config.yaml
win_length: 512
activation: "relu"
kernel_size: 5
optimizer: "muon"
momentum: 0.95
orthogonalizer: "newton_schulz_5"
grad_clip: 3.0
Rows from block 3 of a small sound classifier, named by matrix and row number. Each number is 128 + 32 x the weight over its row's rms, rounded and kept within 0 to 255. All counts start at 0. Numbers have three digits each.
After each channel's rows are labels from the 100 clips, of 14848, where the channel reaches its highest value: "strongest on" is what is common among them. Only what is clearly more common there than usual is listed. The data: strings of digits, spoken by a formant synthesiser in many voices.
# conv: pointwise conv (model.blocks.3.conv.weight, 192x192x1), inputs 0-63

conv.83:157111130099131167132115045160192110201103119099143155126146143192103143131139106134138140075144102090143185125129080111088119122085127108061141138121085160158132149114113093114091146090100169
strongest on: "six"; voice: child-like voice; first digit: six; rumble

conv.122:138075091108167182084135132082091107101084175138148172131144127148174076121127124168122176175071146102141130100174110161142146118151156117124212092118165148157115123108148118144140134089122119
strongest on: "three"; last digit: three; first digit: three

conv.13:162080169150161155143147158146130081078133129092157098115169182139103139116157117111114113132128126121115146103117107091109114105121133151096161110137158130175203108112126086107101146143089116
strongest on: reverberation; "eight"; "two"; clipping

conv.121:077091155119124129146139100075122097156159136164093134097141137108094082250100158122110074068163108178131111105102139103137136149199167093150107132121110164100132125142143126116151158109140137
strongest on: reverberation; "eight"

conv.135:096091157147098114129093076128096103128117138147134107108089098143102130147126104148119189145133073070150149182105092081153162124144153147079155115199030102111139178144114084185156130125133148
strongest on: "zero"; voice: child-like voice; first digit: zero

conv.30:149107099100152194106199108151102154150126099188128069132104134140087108167123173218132126048101101150110127169246126111160131124104135074090153131112127102119140147121102142063143133166149189
strongest on: "six"; first digit: six

conv.185:132131143132173153149159134127154109192133167089074090107124119120122146182125117099091136117139033091154149147202143129099088182160110162121139090099129074122097135174126164108096110078068101
strongest on: "two"; number of digits: 5; first digit: two

conv.104:112129189150113124118235110105140113174154100107155059096110090108147105116084091165165124127111172099164129093102155118149121119189179168127168160162103087083144093106098147137122185168112156
strongest on: "nine"; voice: low voice

conv.167:108142077097160173128162168170138093131093120116146128084109096161194172072118201092119120167142142128148157197104079140157100130070133135087186177068184110088132119108068130101073090129156123
strongest on: reverberation; "eight"; first digit: eight; last digit: eight

conv.73:102082138069062171120119136178164101132117166131202140126138115164123149139138128134182112159093074099121243093147113123126087173170143144170146105076171154102152102139083155078154100172124123
strongest on: reverberation; "five"

conv.149:110160142117123126132088146106145098092101157128188159106167084113088206105207130117091110146182102094129144103119118141117154132103123099125117139094094121151198162043185085057126093140158128
strongest on: "four"; voice: child-like voice; first digit: four; last digit: four

conv.0:104155117106108156142076154097101093183111156069086072115151117132159134089127148154115196081108129178144053141177187188080148111089154115079097131139103128117077116107165173139096138153115147
strongest on: "three"; clipping; last digit: three; first digit: three

conv.112:077119103090137138157148166154107129170193153146154115101039131153142121095171164085121160139133129132177174146088189119106144112133148085123075126103106121154132107127083150108154106135121132
strongest on: "seven"

conv.140:197122148153149178122139131127143143086143114126134103161137130130118134110065227142111111139166105115110151171142123090123150150114155087147169143084152112118100129122139123132095096147123140
strongest on: clipping

conv.45:080079074145136112093069214154124046105150150068113114147168130154138088114146110114161130110169112071133127067108090140111170132153163142166090117162106133162147108100120108102168112169128120
strongest on: "six"; clipping; first digit: six; last digit: six

conv.111:089127174147096133126105160133123111128110057181102136148154075120120098132185181113154092088145147089109178121154115074149105121147115111141127109137142118118143120143142201088157157089112112
strongest on: "four"; last digit: four; first digit: four

conv.113:154106151105097145089096120101178069127140106077168168142071128110153151128116107156134193172165075078137107146143078092100164099151163058132099103131112131110105099125078116106148144065104088
strongest on: clipping

conv.38:096117080195175140124148172152123104120117111147106166120201174182143130085145142107154101084100105133126167147177130190160136118133111109140129124138184059144172107183141084128066124092139111
strongest on: "four"; first digit: four; last digit: four

conv.169:154224108135108128145154163075164121112194128171088153067128179083094123119129097115090141110097076159143164129163168110076050113125140088134186162157151138122139138148127154163224084165132145
strongest on: "eight"; first digit: eight; clipping; last digit: eight

conv.127:163125098114126159105114075108113116162145150118150083179092141080051134114114142155061091095111141152155121084128132111130168095132057086118091123106141147092104153147128158184132174079136117
strongest on: "four"; "three"; last digit: three; last digit: four

conv.161:155127092194084127122187106131142155105156142104116202161166175131093108151078096124131122054226207144126154118140151127110127084174106114116148082098144103153108158065170134140098122145084100
strongest on: "one"

conv.22:085096155124158150115071186197077109146166152093145116132108124075121075153121179135094100086095121125080108138110160121113117064177143173190119173139094114105168065120146183174171108111031098
strongest on: "three"; last digit: three; first digit: three; clipping

conv.184:117165220127162102147148176208121161112166114113129127057099102115133142116135147123127077170108153114140116181108102168117151152131131111102173205133164098088101094083142119097124110136120161
strongest on: mains hum; clipping

conv.82:123130115101113166135083115126129151196066155092104066111139073129132132125146109099075150145136173097176104122123167127123128097122155166146121192115206157115153127098152172149074138097142120
strongest on: "four"; clipping; first digit: four; last digit: four

conv.159:097159102089162108044107151138130162159149150144133152180107064121186127164116130144121116147132115152137173116131095146150091102054172134147182103143161163114075150122094142062160104127211129
strongest on: reverberation; "seven"; clipping

conv.173:170173181116140103111115170126138154174132079093148169102197099130106125167087130147110090098159108091124105158166106152156134196200138116140128101139155107077123121168131112093111078107159122
strongest on: "two"

conv.187:141111120166140178121126066172211125130136108118136175142127121151097199082138074116097122107126072075124185134114125111129132132143060079122112088073129130105172125105171142124156134112169122
strongest on: "zero"; clipping; last digit: two

conv.41:155154150143085170124131100130148166131107127103140119144124182193131168179135196140116098118120084109185139126138100151181095108141137132089127114084181148153150153124081127144154074140101113
strongest on: reverberation; "eight"; first digit: eight; clipping

conv.8:090181145115119154109066111176112149105151109142107080124093117159149164124152139180120097135102102142073172082111121118092147115132124129136114167107124081148110086145144068181128128120193086
strongest on: "six"; clipping; first digit: six

conv.69:175146141095135100109172032055149078127149106115155128097124081160153143158081155140068140130170109131126108218112182121112150161124108108092141117112134131149082117146128090136119126163122146
strongest on: clipping

conv.92:087170102122191150119123099115065104156181158139233110092119092087149125160160211102086078104121133127150136176107196135100109165129115086157109158161164104133104108120110146084080137125148124
strongest on: "seven"; first digit: seven

conv.50:088147196124139156133153168088111151056124121127126120092113090114114182128131086108176123120157185092203108128126159106166119074178122154162159109122090093148128116079139162114129186121137150
strongest on: "five"; number of digits: 5; clipping

conv.116:149082112149069160099144132200100102134134163067119117127143124145177063173124123103114137118155116117094153063067125168128110146156087136143156099111110189118103118122132133154132085117127119
strongest on: "six"; voice: child-like voice; number of digits: 5; first digit: six

conv.134:110074135127078160126173100043141145139203152090169078150059119161122122131171106147169074181133179184109119139056203079123133158076166134116154131130121087131138121166110139065084100133074123
strongest on: voice: low voice; muffled (low-pass)

conv.2:141154064176106101167124168092138073106155126047154164161123123099105123085086150099150138095108130131160131191112155127146095132085184132124109143118086150140073081144142112110135105126142081
strongest on: "three"; last digit: three; first digit: three; thin (high-pass)

conv.107:106162120103114118105121153138195102180190113155119159108138098085133140125135117110090090123076071151112162208181147118142103125150152125092098133114127104098088110133175186107106107091131131
strongest on: "eight"; first digit: eight; voice: low voice; clipping

conv.26:178148053106131141172126098125185099087139147116140144131165167101107121047104133085144107130140147091213162135126162079161123092101139096143142128123120166186124138132115132087107071114151120
strongest on: "two"; last digit: two; first digit: two; last digit: six

conv.97:102089127137124136156110149161103090137088103145119137123149144130138111103103093146156141136130131099191114130167136157156149143121124136135126088109081139121143150169095155106109085058137120
strongest on: "four"; voice: deep voice; last digit: four; first digit: four

conv.183:092175126139116137171079105140124158073099107147101158116197105118117168100176166112088096155100117094094144071122153167151086153134163176130158104127129139126207150207145122141097101137125105
strongest on: "one"; first digit: one

conv.158:158151096114123150110092146170054079122084145140162187098091173084065102120104092124127118152144063105085200113115090161150069162162127135117132084158117181135100152141120128104110097170179166
strongest on: "eight"; number of digits: 5; first digit: eight

conv.164:126153125125096146160136169092119130136159148160102111125154131102119133157114130119090095102162100188111125167116152134102146101134079085099114179079113148148114114121106161103209087158141066
strongest on: "eight"; first digit: eight; clipping; last digit: eight

conv.155:145076115154103115099105100169098103103087077066153110126121133171165107141121078160113138050074093113094117184102076184130104141151159138103153123096147076053130119145093122094110083094142076
strongest on: "eight"; first digit: eight; number of digits: 5

conv.58:124117074122140130072119145144094147090052166140193122135127138142141086143122073127214109153073046130129153144169128120179159153116126161141134082139171103153099138117092060139148117099138140
strongest on: "five"; clipping